config.toml
encoder_arch = "inception"
model = "spectrogram VAE"
dataset = "telephone keypad tones over noise or synthetic speech"
train_examples = 39062
n_mels = 64
hop_length = 160
input = "log_mel"
win_length = 512
bottleneck = "kl"
downsampling_factor = 8
encoder_norm = "batchnorm"
encoder_activation = "elu"
encoder_depths = [3, 6, 3]
encoder_kernel_size = 3
encoder_stem = "single"
encoder_widths = [96, 192, 384]
loss = "mse"
latent_channels = 16
decoder_norm = "groupnorm"
decoder_activation = "silu"
decoder_weight_standardization = false
decoder_widths = [48, 48, 96, 192]
decoder_blocks_per_level = 1
decoder_block = "plain"
decoder_attention = true
decoder_upsampling = "nearest_conv"
kl_weight = 0.1
init = "xavier_uniform"
residual_init = "none"
optimizer = "soap"
beta2 = 0.999
lr = 0.0031
beta1 = 0.9
shampoo_beta = 0.999
eps = 1e-08
precondition_frequency = 16
max_precond_dim = 1536
merge_dims = true
one_sided = false
adamw_lr_other_params = 0.0012
steps = 3400
batch_size = 64
epochs = 5.6
lr_schedule = "cosine"
final_lr_fraction = 0.01
warmup_steps = 170
weight_decay = 0.2
adamw_weight_decay_other_params = 0.05
Rows from block 5 of the encoder, named by matrix and row number. Each number is 128 + 24 x the weight over its row's rms, rounded and kept within 0 to 255. All counts start at 0.
# b520: branch 3 second 3x3 conv (encoder.blocks.5.b5.2.0.weight, 48x48x3x3), inputs 0-23, a 3x3 kernel for each
b520.16 [144 175 151 118  67 102 123 141 100  91  83 107  96 166 119 105 139 109 166 119 137 133 143  91 127 135 127 146 107 117 164 162  87 119  98 157 124 121 108 105  99 144 149 136 126 141  70 176 131 152 116 157 127 135 107 152 123 132 158 134 139 182 150 154 112 171 124 147 146  72 119 124 128 152  97 138 135  74  90 125 135 168 126 148  89 160  97 173 129 126 135 120 123 128 116 128  95 131 126 163 122 154 156 152 123 115  86 113  80 137 128  91 141 132  93 111 145 159 114 119 126 155 146 137 172 153  95 144  87  83 130 176 149 105 129 116 149 133 126 118 109 131 115 114 116 124 155  84 171 162 143 124 131 123 123 104 107 126 144 138 102 167 138  90 122 134 125 169 157 164 110  95  99 107 150  68 131 151 137 133 137 136 150 130  95 145 185 115 113 115  86 153 113 165 137 186 122 138 143 128 112 111  88 128 162 138  93 130 124 135 119 121 145 131 138 146]
b520.17 [115 111 139 152 126  83 122 136 123 140 139 153 105 167 134 122 145 148 125 107 102 109 128 118 135  94 122 108 163  99 177 140 112 101  92 124 111  85 174  80 152 128 106 160 123 100 134 126 117 122 109 122 126 161 128 115 116 153 194 110 129 169 115 122 143 128 112 138  89 101 116 195 145 143 103  85 157 140 130  78 162 128  89 128 112 129 149 112 130 173 148 163 122 137 135  88 102  86 131 148 111 118 120 134 123  92  96 121 115 115 139 122 161  94 119  74 143 117 137 121  94 151 120 116 156 104 114 144 141 127 138  91 162 110 114 161 120 127 158 171  94  92 118 133  91 140 109 118 176  93 147  94 106 148 158 128 143 137 126  85 145 141 120 133 110 128 139 109 111  94 108 111  92 144 139 148 146 126 110 143 146 116 133 146  86 116 139 138 125 108 129 140 119  94 102 109 132 140 161 105 111 126  97 116 101 111 133  98 170 144  72 150 145 133 130  92]
b520.18 [126  97  95  94 178 144 168 130 110  98 153 103 136 136 106 142 113  94 115  91 112 118 131 142 120 111 131  65  95 102  68 159 135  83 150  95 141 126 128 164 124 103 131 147 136 163 102 116 160 143 133 156 174 137 133 130 124 107 130 130 139 138 125 129  73 115 115 166 112 116 109 134 139 127 107 112  97 104  93 116 106 128 111 144 120 145 116 166 161 151 164 156 153 114 158 124 116 106 148 116  85 122 152 100 146 130 152 117 107 133 143  96 181 159 117  87  99 133 139 139 152 142  99 142 125 161 104  96 124 126 130 113  79  93 108 117 125 121 124 142 110 142 137 177 131 120 116 108 138 130 112 126 126 150 146 122 128 109  94  57  88 147 110 127 169 116 124 132  94 122  97 122 144 157 118 109  98 108 124 128  97 124  85 150 122  99 116 132 134 116 141 162 138  88 102  97 137 151 151 100 109 135 169 126  97 111 110 100  99 162 105 131 132 165  91 123]
b520.19 [106 115 142  93 117 147 146 127 118 136 118 117 155 160  88 153 107 180 145  97 113 117 115 131 122 129 156 156 138 148 163 169 122 169  88 146  79  75 154 142  87 133  65 145 165 163 149 158 125 131 151 148 121 116 100 131 166 134 155 149 108 157 122 137 104 107 115 144 107 137 117 123 125 123 139 124 119 132 160 160 167 104 119 122 104 126 173 100 158  88 115 138 129 123 127 128 144 139 133 103 162 127 143  88 125  70 131 123 101 155 131  87 163 159  89 122 167 163 124 132 121 128 149 129 157 112 130 112 101 129 143 123  83 141 122 137 116 146  90 134 148 139 165 156 114 160 161  76 129 143 167 106 140 150 118 107 149 126 116 109 128 133 136 133 109 109 145 120 149 106 138 120  97 135 127 115 152 120 123 135  99 126 130 106 103 150 123 111 135 113 149 143 108 115 118 103 116 128 112 176 105 111 108 135 115 172 151 102 125  96 162  93 112  71  98 148]
b520.20 [116 113  93 112 120 132 116 118  94 116 130 145 133 167 141 167  83 151 108 137 142 123 167 114 164 127 130 131 111 128 114 128 146  97 135 114 134 129 109 118 112 111 135 162 117 102 118  99 154 151 117 108 150 111 129  96 120 156 138 142  84 146  91 133 138 119 151 117 155 117 148 102 150 147 134 142  95 129 155 160 131 109 156 150 127 115 125  83 119  95 135 170 149 119 140 165 146 127 145 161 144 129 130 121 122 133 166 168 129 102 180 111 108 132 149 128 152  88 124 146 115 146 143 124  96 143 124 104 142 152 106 124 140 117 131 118 142 129 103 105 152 122 156 170 135 120  90 118 128 118 104 129 143 108 156  79 132 140 159 185 117 144  52 163 148  93 135 137 121 167 116  83 173 123 100  78 128  97 120 145 135 142  94  87 138 146 139 109 129 108 123 120 160 161 141  89  64 119 131 151  98 141  90 156  81 130 132 154 118 113 106  95 128  91 136 126]
b520.21 [135 117 121 118 150 101 101  97 111 113 152 114 122 128 113 158  89 102 171 108 128 111 146 151 110 161 137 104 163 126  97 107  77 118 113 147 113 133 143 112 120 158 148 172 163 121 110 147 121 165 109 115 155 138 105  84 122 101 118 146 126 170  96  88 112 120 110 116 111 136  94 115 130 135 113 181  97  98 163 125 174 110 101 130 112 112 122 121 162 145 115 117 141 112 132 159 117 105 119 128 174 136 116 120 125 141 131 123 101 107 161 123 153 173 120 125  86 144 109 126 141 146 117 149 125  98 140  89 125 124 150 114  91 154 118 115 164 142 119 127 174 144 107 101 144 148 107 101 132 162 166 147 104 171 112 135  93 138 153 117 159 184 121 114 155 150 155  98 141  80 145 156 112 126 147 132 126 145 106 137 117  76 118  99 107 140 116 128 138  94 112 145 114  88 106 150 141 129 168 128 153 110 159 140 138  89 125 159 136 126 132 102 140 124 153 140]
b520.22 [122  98 157 161 148 127 145 136 149 100 131 107 102 141 152 138 127 105 187  95 117 108  97 117 129 124  41 127 125 113  93  87 151 128 165 117 153 146 129 112 118 167 115  81 115 157 113  66 168 128 137 144  98 142 104 180  92 100 155 161 127 123 123 114 139 147 142 116 129 132 138 111 124 136 110  99  94 138 101 156 124 133 107 152 162 109 103 141  96 123 146 113 138  96 152 109 127 112 140 109 108 133 120 134 118  87 106 134 115 129 154  96 107 126 181 123  72 141 141 154 126  89 143 143 181  87 136 152 140 127 110 105  97 136  86 164 141 157  75 114 113 143 119 112 152  79 123 170 120 107 137 107  98 149 141  99 100 112 129 123 113  98 138 169 127  88 118 155 141 136 120 108 208 142 153 151 151 145 150  98 121  62 172 118 141 133 110 111  99 140 168 111 141 147 145 165 111 114 119 101 138 124 157 112  96  99 148 110 161 177 160 147 116 151 101 126]
b520.23 [124 100  93 119 154  85 102 101 113 113 152 120 152 101 167 109 117 105 143 120  84 117 129 105 130  97 116 103 149 150 102  77 117 119 136 135 159 105 130 146 174 150 127  83 124 159 145 133 105  98 115 148  72 129  93 102  93 155 167 104 152 108 168 122 164 115 146  85 136  95 149 126 138 129 154 121 165 126 127 132 113 112 120 168 145 156 114 113 131 122 115 127 105 101 107 102 102 146 143 132 139 123 129 148 119 141  97  84 150  90 175 125 122 112 166 200  95 125 116  90  63 110 101 114 126 107 137 107 162 118 124 136 131 116 139 121 141  84 125 107 126 136 112 102  72 160 153 117 108 114 144 114 123 109  93 147 124 133 149 141 133 163 118 127  84 120  67 127 118 154 103 108  94 133 142 116 138 168 137 117  93 138 152 115 183 147 117  95 133 101 128 109 168 139 103 137 139 165 128 144  92 127  83 132 106 175 119  92 165 125 158 124 149  98 116 133]
b520.24 [148 115 149  91 152 162 121 147 132 154 118 134 107 105 155 173 103 119 144 140 108  75 124 182 155 137 153 122  92 133  94 130 107 151 123 119 150 123  96 123  73 118 157 161 148 126 174 137  97 153 146 141 144 123  84 159 103 141  87 185 132 164  77  69 106 172 121 107 136  99 154 120 112 114 122 117 150  99 149 160 119 132 149 111 138 124 115 157  98 117 121 125 129 105 132 117 149 166 106 116 160 147 135 121 107 135  80 153 156 107  95 108  94 125 171 154 118  85 100 127 117 175 114 127 125 131 107 130 155 151 126 138 160 117 113 155 141 130 156 144 143 126 104 145 139  97 110 143  97 151 111  95 113 116 152 104 136 118 159 143 129 110  81 112 156 118 118 183 171 109 116 155 115 131 130 122 139 126 142 146 121  77 166 153  97 134 123 123 159 108 138 135  97 124 132 133  91 128 110 112  69 120  88 145 139 121 138  75 133 105 114  79 127 134 147 136]
b520.25 [144  91 102  93 136 151 126 152 114 134  91 130 143 175 115 146  86 136 110 111 167  77 135 149  66 173 128 138  88  88 142 148 104 180 130 134 167 121 113 102  84 143 130 138 137  96 152 131  96 134 166 119 143 102 199 185 126 140 146 136  72 143 118 110 140 139 116  96 117 161  93  84 161 179  85 160 117 109 152 137  76  96 167 120 119 159 110 132 146 113 110 142 131 114 133 146 115 159 131 127  93 122 150 101 102 122 110 132 135 141 102 115  75 112 144 149 138 140 123 119 138 161 150 150 112  92 150 164 113 158 106 114 103 146 141 153  98 120 111 133  85 162 134 121 130 107 151 127 111 107  72 147 148 125 126 159 163 119 168 107 150 102 111 155 125 108  92 116 125 115 170 146 123 105 178 147 161 162 147 169 147  96  88 103  93 139  90 129 151 163 100 126  98 132 155 105 167 162 142 129 126 125 132 154 108 160 163 167 141 117 114 136 113 113 130 109]
b520.26 [172 162 104  97 108 115 109 119 110 104  82  94 137 166 169 128 136 132 155 116 131 176 126 150 160 181 132 140  92 140 107  59 145 103 134 163 135  92 136 123 106 149 138 111 134 132 117 143 170 124 156 103 100 136 154 156 140 108 125 117 133  97 148 180 121  98 124 150 146  95 113 127  94  92 128  94 110 115 150 144 127 158 101 140 137 153 141 165 125  83 139 141 130 122 100  64  89 148 155 125 119 129  67 125 139 118 133 118 104 125 140 145 125 109 100 163 109 141 107  88 154 122  95  88 139  96 169 164 128 167 120 109 111  79 103 111 141 126  94 165 125 173 186  98 152  69 121 131 139 177 110 116 124 122 127 135 103 143 144 131 157 112 127 127 101 149  97 118 126 127 143  86 136 100 130 123 124 100 113 129 110 130 160 143 106 125 109 115 128 147 113 149 100 142 133  96 134 167  90 132 133 118 103 113 119 129 120 108  94 136 156 141 135 137 107 131]
b520.27 [152  85 124 122 172 122 126 140 161 163 142 142 142 165 162 143 142 108 153 134  75  88 104 162  98 112 122 104 142 129 133 137 142 137 146 143 126 138 133 134 133 164 135 130 187 128 154 102  84 149 110 149 150 150  92 143 150 151 100 122 136 147 121 112 125 111 107  88 125 139 159 111 108 134 142 128 121 151 114 141 167 131 149 135 140 136 124 147 133 124 103 127 138 150  98 103 115 166 148  92 115 133 142 110 148 111 135 176 118 154 147 142 148 127 115 122 118 145  87 157 125 107  95 138 159 114 103 138 112 163 144 120 152 130 150 109 103 171 108 164 140 181 110 129 149 108 178 107  88  92 145  96 168 118 104 130 130 116 117 149 167  92 158 130 144 162 152 131 169  80 152 106 150  86 113  90 159 128  98 163 146 127 140 135  94 110 119 123 158 123 111 117 110  78  88  97 154 131 163 130 105 105 140  96 143 151 175 122 152 135 147 126 119  88 151 161]
b520.28 [135 135  90 138 157 148 136 139 122  96 130 133 165 102 113 156 106 116 158 113  94 136 124  95 151 105  96  98 141 127 101 138 121 128 143 159  96  97 150 145 178 140 124 148 136 105 131 142 132 171 153 100 106  98 163 162 103 126 138 126 180 133 113 127  90 144 133  94 137 109 152 119 140 156 159  71 146 137 125 111 149 170 143 114 133 109 148 179 122 113 123 144 124 126 137 154 114  95  81 101 167 149 125 105 130 128 133 121 153 138 179 144 112 173 129  92 115 137 116 112  96 112 181 115 145 133 122 108 135 149 163 135 115 149 116  95 176 131 126 125 154 113 116 116 100  86 125 167 117 182 118 122 111 120 143  95  93 101  75 144 152 145  95 108 149  87 129 157 148 132 163 160 153 175 148 100 138 107 145 140 149 155 111 159  95 102 103 166  98 156 104 156 120 202  74 120  86 121 135 113 117 132 102 116 121 154 104 148 130 118 149  90 148 138 174 130]
b520.29 [124 147 112 123 104 130 114 147 102 111 178  94 133 105 129 108 150 131 119 142 115 130 163  97 124 103 103 101 150 116 143 128  94 144 105 102 141 131 116 109 115  85 129  96  90  94 171 120 138 136 144 111 120 137 133  62 136 141 157 108 109 108 136 126 145 135 172 135  99 109 139  99 134 123  79 171 127  99 120 153 143 143  78 134  94 152 136  89 115 127 128 137 122 126 129 116 128 105 143 136 175 124 103 137 107 143 138 120 106  96 138 123 125 158 144 133 148 145 110 111  78 130 129 132 147  97 155 122 106 163 157 133 141 128 134 105 108 121 178  83 139 130 136 146 168  91 135 119 105 101 138  62  98 136 134 109 140 108 111 146 127 178  94 145 139 124 149 142 110 122 143 102  90 107 145 149  74 160 110 110 137 135 131 121 132  90 104 141 123 115 105 115 127  79 144 138  94 153 145 136 147 127 131 112 150 137 171 141  84 118 152 156  91 119 106 108]
b520.30 [159 167 105 137 153  79 138 144 125 121 135 108 160 130  97 100 136 131 142 119 145 215 138 104 141  72  86 140  81 143 131  95 116 121 100 114 126 150 181 141 158 118 124 116 177 147 141 113 120 106 126 103 120 148  94 130 134 143 171 108 161  80 129  96 188 169 130 175 160 128 165 120  92  83 126 119 145 115 135 116 127 114  98 121 118 155 122 137  83 130 141 132 122 142 128 125 141 128 145 160 105 147  89 119 136 148 139 102 131 124 158 163 122 123  83 204 131 105 183 119  80 118 147 114 105 115 113 129 101 177  99 109 105 119 176  86 145  80 168 136  90 163 179 138 132 141 155 126 126 116 142 122 152 133 122  94  69 168 126 132 154 154 103 137  97  97 128 111 116 115 120 115 107 149 102 113 152 160 107 124 136 111  97 107 141 123 142 100 134  97 119 148 119  95 130 132 126 142 105 105 134 140 132 125 109 113 116  95 155 169 161 135 170 138  93 147]
b520.31 [174 143 161 123 156 138 100 136 140 137 101 131 104  91  83 128 142 126 115 133 100 124 151 123 123  90 107 144 138  97 136 130 135 130 164 105 129 136 158 153 118  87 130 159 114 168 180 169 163 120 105  95 114 148 141 105 158 189 121 138 104 155 119 136 154 106 108 122 156 135 144  82  92  84 143 146 114 183 103 135 114 132  93 123 181 118 139 120 146 128 134 119  95 112 102 147 117 134 122  90 105 100 118 158 112 117 114 112 109  98 135  94 143 168 119 128 136 116 111 112 147 153 127 166 102  92 127 194 155 101 115 126 105 125 157 135 152 126  78 143 105 128 135 121  83 100 122 129 145 122 148 110 117 114 115  91 154 148  86 126 159  91 118  78 119 180 167 109  98  92  84 132  94 127 125 130 131 132  99 152  96 139 155 131 144 150 139 142 107 103 114 154 135 147 110 154 137 139 114 116 129 126 132 110 128 140 160 104 117 138  89 163 119 118 116 123]
b520.32 [156 107  83 109 107 123 105 158 135 162 107 108 109 154 137  93 134 114 125  94 134 101 181  76 126 146 132 143 121 128 129 126 101 119 120 130 166 107 139 109  68  92 103 119 144 126  79 106 131 116 141 121 111 158 113 135 164 142 122 122 164  85 135 116 166 162 139 124  90  87 162 155 121 104 153 148 113 113 134 115 107 111 129 117 165 104 112 177 111  86 131 153 116 118 100 114 153 129 128 114 138  94 122 151 168 126 179 129 111 106 120 123 117 154  98 148 132 137 115  91 107 139  78 149 175  94 112 153  96 139 142 134 117 122 125 135 115 150 108 141  94 113 170 105 153 123 139 135 110 132 135 111 150 133 111 151 114 159 146 120 151 147 108 148 124 152 120 128 106 129 136 135 142 116  93 109 101 167 111 122  90 171  96  99 134 121 126 145 109 105 157 149  84 173 137 118 130 139 106 102 126 124 152 118  85 148  96 154 163  86 102 120 123 146 129 151]
b520.33 [142 187 107 163  94 105 150 124 114 147 109 147 120 108 139 105 148 113 150 106 148  90 147 127 169 132 142 128 171 118 105 146 103 114 113 139 118 135  88 132 115 121 135 155 121 107  74 132 159  89 130 113 172 146 175 127 109  84 120 130 145 136  99 132 132 106 117 166 102 161 127 157 126 103 110  89 172 157 129 102 110 167 107 119 100 130 128 159 147 112  95 106 129 149  90 153 168  83 109 132 126 135 103 140 134 129 124 119 145 103 146 126 117 122 131 153 167 113 117 127 152 153  93 155 158  89 113 148 138 147 201 124 100  83 145 127  95 116 124 131 137 115 128 130 153 142 105 106 185  82 172 161 118 119 154 139  91 107 120 103 140 138 158 106 134 126 120 115  95 156 130 116 123 119 129 111 117 162 134 121 156 146  93 127 172 110 142 126 140 115 136 151 166 166 102 115 134 164 104  78 154 134 117 131 108 128 129 111 117 137 149 127 121 147 131 144]
b520.34 [116 157 133 137 143 124  79 154 120 132 111 132 103 154 123 153  87 171 152 131 116 119 150 142 128 162 164 114 132 145  92 169 107 117 141 117  83 163 127 106  80 124  99 169 144 152 210 136 100 120 171  93 136 103 122 124 113 153 101 141 143 140 129 161  95 156  83 127 156 111 123 112 169 101 164 142 158 120 117 127 156 132 148 139 145  93 132 102 127 110 153 120  86 104 121 112 154 155 126 118 169 141 128 133  82 132 116 140 159 123 138  99 157 120 141 110 142 152 163  95 123 164 169  74 101 135 131  95 139 138 136 109 154 170 139 154 148 141 166 124 137 141 119 168 123 132 101  80 134 114 130 147 147 152 165 143 158 148 133 151 123 152 125 115  90 136 112 105 117 169 142  90 125  96  94 110 115 157 127 131 136 123 121 109 108 116 172 161 163 110 124 106 163 136 148 135 110 159 113 170 137 156 119 115 160 129 193 111 133 150 156  90 115 127 144 163]
b520.35 [124 115 151  98 117 141 118 109 160 106 109 126 126 141 113 139 117 122 158  84 111 167 104 163 129 193  91 112 122  90  96 108 124 133 156 166 135 139 102 136  76 173 128 145 162 134 147  95 137 105 149 130  91 118 107 112 124 159  91 122 141  86 101 162 122  87  82 150 144 165 110 112 120 129 152 143 128 149 137 166 117 134 129 118 112 148 137 131 148 115 155 145 111 102 100 138 147 156 186 138 150 105  97 149 108 124 142 122 122 162 166 116 131 151 142 150 106 122 185  88 133 152  92 147 163 157 117 119 142 160 114 134  94  86 122 166 123 171 131 141 109  98 132 126 133 157 163  99 115 132 134 108  97 131  96 139 135 131 146 104 151 122 162 114 101 157 107 106 118 156 149  93 176 149 154 174 136 132 146 128 141 120 115 117 120  87 127 127 118 123 107 116 142 131 160 111 157 154 132 124 110 123 111 133 124 110 118 144 146  85 154  85 119  93 133 108]
b520.36 [109 152  82 178  94 149 114 116 138 138 115 134 114 129  83 122 134 138  98 133 132 117 151 129 153 124 139 160  83  95 129 123 134 157  71 150 128 114 130  89 120 104 135  91  99  75 152 130 151  73 134 136  94 132 120 133 143 133 118 144 108 155 131 168 147 173  96 121  98 124 107 147 119 131 155 108 154 106 134 141 133 106  82 107 123 105 122 126 128 135  99 123 141 151 146 144 157 132 104 147 126 166  97 129 104 101 187 161 151 115 116 114 151  97  99 143 182 114  92  90 183 160  97 100 118 129 123 106 160 120 140 133 149 120 164 116 125 111 135 154 112 120 139 139 133 139 147 127 107 122 121 123 121 135 153  99 128 146  85 171  89 108 128 127 106 122 153 125 109  96 156 150 133 131 151 179 174 158 149 109 107 137 116 116 150 127 165 127 123 121 138 149 158 181 130 159 130 102 124 137 122 152 135  91 138 121 115 125 159  76 146 114 114 117 136 120]
b520.37 [111 174 163 145 133  76 155  99 104  90 126  88 104 104 162 177 149 104 121 127 152 126 118 143 127 122 141 104 125 139 121 117 147 159 178 143 110 136 116 125 158  88 131 139  84 102 112  95 138 157 116 120 180 115 143 127 117  85 115 126 150 144 155 133 111 115 134 153 146 148 160 111 118 170 149 116 152 152 149  71 105 149 170 126 137 126  91 166 124 119  99 137 109  74 153 113 138 104 133 155 109 142 125 136 146 114  83 139 151 178  69 156 158  95 131 104 138 126  93 132 135 130 146 143 129  97 161 148 157 114 109 140 103  92 141 150 132 143 131 118 136 170  79 128 135 125 113 162 164 104  90  96  98 101 127 146 108 133 144 111  92 132 151 159 141 113  92 131 130 137 113 145 115  95 141 102 124  94  88 128 106 162 131 144 124 104 119 141 110 166 154 103 119 136 156  97 110 107 106 108 196 101  88 145 125 155 165 150 141 128 105 111 156 128 107  98]
b520.38 [130 143  99 153 187 145 144 152 112 148 118 158 131 153 102 123  99 184 132 160 110 117 112 158  93 135 128 129  85 163 130 142 115 126 130 151 151 130 123 140 112 128 152 130 146 145 152 142 201 149 104 121 126  83 140 145 169 128  74 154 111 147 139 130 134 107  92 190 167 134 160 128 171 127 137 147 124 129 170 119 116 116 141 153 172 101 152 134 161 100  92 123 105 116 108 105 122  86 125 134 143 136 134 118 140 107 167 137 149  92 143 127  88 185 108 137 146 137 120  78 118 132 154 109  89 125 136 144 115  95 124 119 142 145 128 149 152 131 110 128 139 124 174 114 148 149 118 144 127 134 144 148 105 104 155 136  82 110 105 148  85 100 152 170 118 122 104 132 135 178 135 107 125 147  88 129  70 115 104 124 178 134 128 108  70 143 117 117 150 112 108 160 120 103 147 129  90 130 157 137 103  95 131 132 140 164 128 135 150 141  98 111 117 132 140 111]
b520.39 [148 105  89 137  96 106 144 161  87 126 113 124 187 150 131 127 150 140 115 121 118 135 134 106 108 125 103 107  68 119 147 123 109 109 132 126  94 108 115 102 151 115 105 125 149 106 126 137 164 128 102 118 120 146 112 127 117 149 135 143 163 138 106 125 121 105 144  99  96 124 145 128 140 113 151 125 115 131 160  89 133 134 123 103  92 128  90  94 111 151 164 144 171 135 162 145 107 108 154 160  76 110 122 139 130 127 142  92 142 127 119 125 131 140 138  97 120 118 129 139 108 162 155  96 125 123 159  88 104 138 122 129 129 126 110 126 128 126 139 143 131 154 147 162 135 110 161 135 127  91 108 142 122 124 132 160 119  88  94 129 116 127 118 138 133 169 118 141 141 110 128 147 122 152 106 145 125 178 173 120 135 142  92  96 105 176 164 141 107 146 134 150  87 109  81  81 122 154 137 142 153  96 102 100 100  79 149  87  70 126 112 129 121 117 103  91]
b520.40 [ 84 138 136 150 186 151  92 138 151 119 115 131 150  89 106 126 129 136 121 154 128 118 147 131 133 125 102 131  96 165 136 149 124 153 175 136 118 149 143 131 112 116 125 170  94  94 130 117 116 147 146 133 154 116 154 102 113 104 152  80 169 145 157  91 116 115 158 121  81 142 126 113 138 153 120 112 127 152 146 100 134 132 180 105 131 105 147 130 120 147 162 175 138  96  92 129 138 118 160 140 113  88 131 161 127 153 161 150 126 168 151  99 144  85 119 147 153 131 145 107 134 100 123 124 136  79 143 106 153  91 164 121 115 117 118  94 152 167 118 144 134 101 135 103 151 153 119 111 139 120 165 130 135 131 150 129 155 148 112 129 105 102 170 100 117 137 105 158 157 126 152 112 152 126  95 127 135 126  95 151 115  75 122  92 171  92 142 182 122 165 131 126 124 105 137 157 136 145 121 143 156 128 160 118 116 120 133 145  83 144 136 134 139 108 166 121]
b520.41 [140 126 113 153 159 134  88 126 124 164  73 162 150 123 141 147 157 132 121 152 120 127 163 122 137  82 125 153  99 137  85 131 138 127 125 112 117 100 149 149 116 163 153 157  86  95  94 149 167 135 133 125 150 152  91  87 117 167 119 151 180 118 141 126 146 116 137 134 128 156 119  88 169 134 146 162  72 113 175 137 119 104 104 131 148 120 109 116  88 140 129 131 140  99  98 163 127 109  75 130 139 140 122 127 165  97 114 119 141 114  99 105 136 133  93 137 103 118 140 120 131 138 176 151 101 106 101 119 108 160  93  86  99 159 158 146 158 143 127 165 123 131 105  81 146 168 117 117 165 133 101 109 137 121 140 109 101 104 155  99 150 111 120 159 121 154 171 139 164 118 113 137 117 123 139 186 133  94 104 176 141 160 117 131 158 114 140 150 110 115 164 113 123  98 151 171 148  92 129 178  92 127 136 147 123 102 124 109 134 124 135 133 128 132 137 140]
b520.42 [165 154 112 134 138 114  89 130 152  96 155 142 123 136 135 155  97  94 127 133 152 113 144 117  73  67 111 148 148  70 137 149 126 163 103 110 126 169 150 141  96 161 141 153 164 133 160 138 152  94 124 111 121 111 168 145 123 136 104 164 108  83 137 144 100 151 146  97 132 135 148 114 170 136 129 177  82 146 115 144 123  65 131 114 131 156 154 126 122 164 102  91 134 133 115 133 150 114 126 141 137 108  88 133 137 135 148 105 137 115  97 164 128 110 132 140 125  96 119  98  73 125 135 137 131 112 152 120 126 115 136 131 138 140 148 140 123  96 147 140 176 124 152 143 133 106 108 140 117 116 172 109 168 138  90 122 156  88 109 138 154 118 132 111 106 142 104 145 147 111 156 130 146 100 148 128 122 141 117  93  98 101 108 137 184  95  80 129 153 121 126 117 146 113 146 153 144 104  86 164 152 125 113 161  89 139 164 121 105 119 145  94 114 141 134 155]
b520.43 [137 133 124 126 114 149 116 142 136 143 128 143 130  97 142  93 112 132 139 116  92 101 198 137  98 114 125 134 137 161 130 167  91 157 124 135 167 116  93 134 135 146 103  96 140 143 124 108 184  96  80 144 161 120 111 130 123 115 140  91 129  71 138 144 150 143 129 117 126 118 130 132 162 106 161 155 161 172 162 134  97 187 101 118  73 170  97  88 128 156 110 113 127 134 147  92 125 118 140 127 161 111  92 176 119  93 133 168 156 114 161 113 184 133  86 158  94 145 144 113 138 152 120 151 151 127 128 102 121 143 135 175 136 121  92 129 104 111 129 119 126 133  89 106  77 153 119 118 125 132 124 120 108 133  98  82 146  92 146 147 148 140 108 129 143 134 156 134  98 149 135 164 155 128 141  98 123 106 118 121 123 148 117  95 146 115 105 103  96 136  99 147 109 138 106 122 138 124 149  79 109 106 168 134 105  93  94  96  77 134 134 150 122 114 127 127]
b520.44 [ 98 143 123 123 166 115 153 142 118 113  93 114 138 134  93 145 123 113 141 162 171 121 142 125 136  75 125 124 117 141 141 136  91 145 126 105 130 137 162  97  68 101 162  99 110 138 136 112 124 142  79 122 125 133 141 157 123 129 112 153 108 111 126 131 162  79 102 165 107 149  91 119 106 146 143 159  81 110 170 122 138 109  97 135 153 144 111 112 130 160 127 121 154 158 124 116  85 125 150 133 165 167 162 117 136  96 143  81 128 110 153 158 155 116 102 105 149 130 188 126 156 135 149 139  87 132 113 123  89 142 119 150 117 128 115 126 148 111 114 158 141 138  92 163 149 112 141 101 120 101 134 121 120 124 160  94  94  87 120  93 104 156 140 114 111 171 134 122 170 109 126 142  69  85  97 153 144 120 165 138 120  91 109 119 135  99 133 124 141 128 122 153  77  78 135 137 147 118 121 145 142 119 147 120 111  93 142  97 138 103 124 122 160 128 136 147]
b520.45 [128 127 112 174 158 112 146 134 159 166 146 153 137 108 107  97 125 150 133 107 125 128 127 166 114 159 109 123 152 115 113 102 138 156  87 113 133 134 134 109 134 166 114 134 166 158 106 121 115 101 136 140 168 110 107 135 156 113 117 159 120 132  95 116 136 136 155 150 157 127 119 126 115 116  87 138 117 173 124 140  81 111  97 121 145 151 132 148 146 113 115 135 121 139 170 154 114 122 124 112 123 100 110 143 107 124 156 134 112 134  95 102 172 162  86 151 152 149 138 102 103 131 141 125 102 136 105 167 120 137 134 107 158 102 134 170 146 100  92 105 137 157 114 123 118 122 156 145 159 155 164 105 102 130 108  95  95  85 136 126 137 124 123 106 113 113 112 134 157 123 151 165 155 130 159  98 165 120 137 127 115 133 104 129 107 142  93 149 109 143 120 145 116 162 112 121 140  91 125 124  96 107 139 103 101 116 136  98 154 108  84 148 123 173 117 114]
b520.46 [120 160  95  98 103 161 144  93 152 162  98 149 126 144 113 112 126 146 102 132 127 131 126  78  89  91 159 105 168 111 130 110 124 138 110 146  85 135 118 127 129 150  96 172 121 120 167 111 119 132  83 106 132 128 120 148 111 149 135 111 155 159 105 117 108 103 137 138 103 107 132 110 128 112  91 133 144 159  68 125 131 136 120 116 110 127 106 123 155 133 152 131 100 135 189 107 115 125  90 130  85 114 142 124 155  78  97 137 138 157 108 130 149 115 114 102 118 150  74 144 137 136  99  95 122 148 145 172 173 115 147 105 156  96 121 139 109 123 107 113 130  89 164 179 111 126 127 128 116  94 105 113 142 163 126 134 132  83  61 111 121 116 160 190  85 124 131 123 104 144 107 146 154  78 107 154 165 112 113 120 126 157  90 145 154 105 132  81  91 170 143 133 126 110  83 149 111 100 181 124 110 111  83 168 131  86 146 107 171  58 129  85 108 118 127 117]
b520.47 [102 109  87 105 112 126 128 142 146 120 135 172 117  94 149  93 164 156 149 109 119 164 132 140 103 115 116 138  96 159 169 153 134 102 101 164 161 129 111 105 140 116 121 107  95 132  89 155 145 117 146 136 169 134 136 157 133  88 103 121 133 107 159 161 123 124 144 169 105  98 144 117 159 102 153  89 131 130  91 166 155 104 145 101  77 161 146 113  83 155 114 128 117 132 145 156 100 101 122 147 156 110 136 102 144 106 103 107 152 116 145 135 178 130 138 128 157  99 138 106  97  99 129 116  82  95 142 100 170 119  97 122 177 114 119 145 170 133 185 141 136 130 171 104 101 168  99 103 151 160 157  87 109  84 117 171 144 120  96 144  87 106 138  96 144 149 148  98 127 131 109 130 129 157 130 135 131 156 120 133 125 182 141 143  98 112 127  87 142 114 173 160  86  99 142 143 106 114 121 130 105 138 121 141 141 111 159 105 162 166 124  82 101 134 126 150]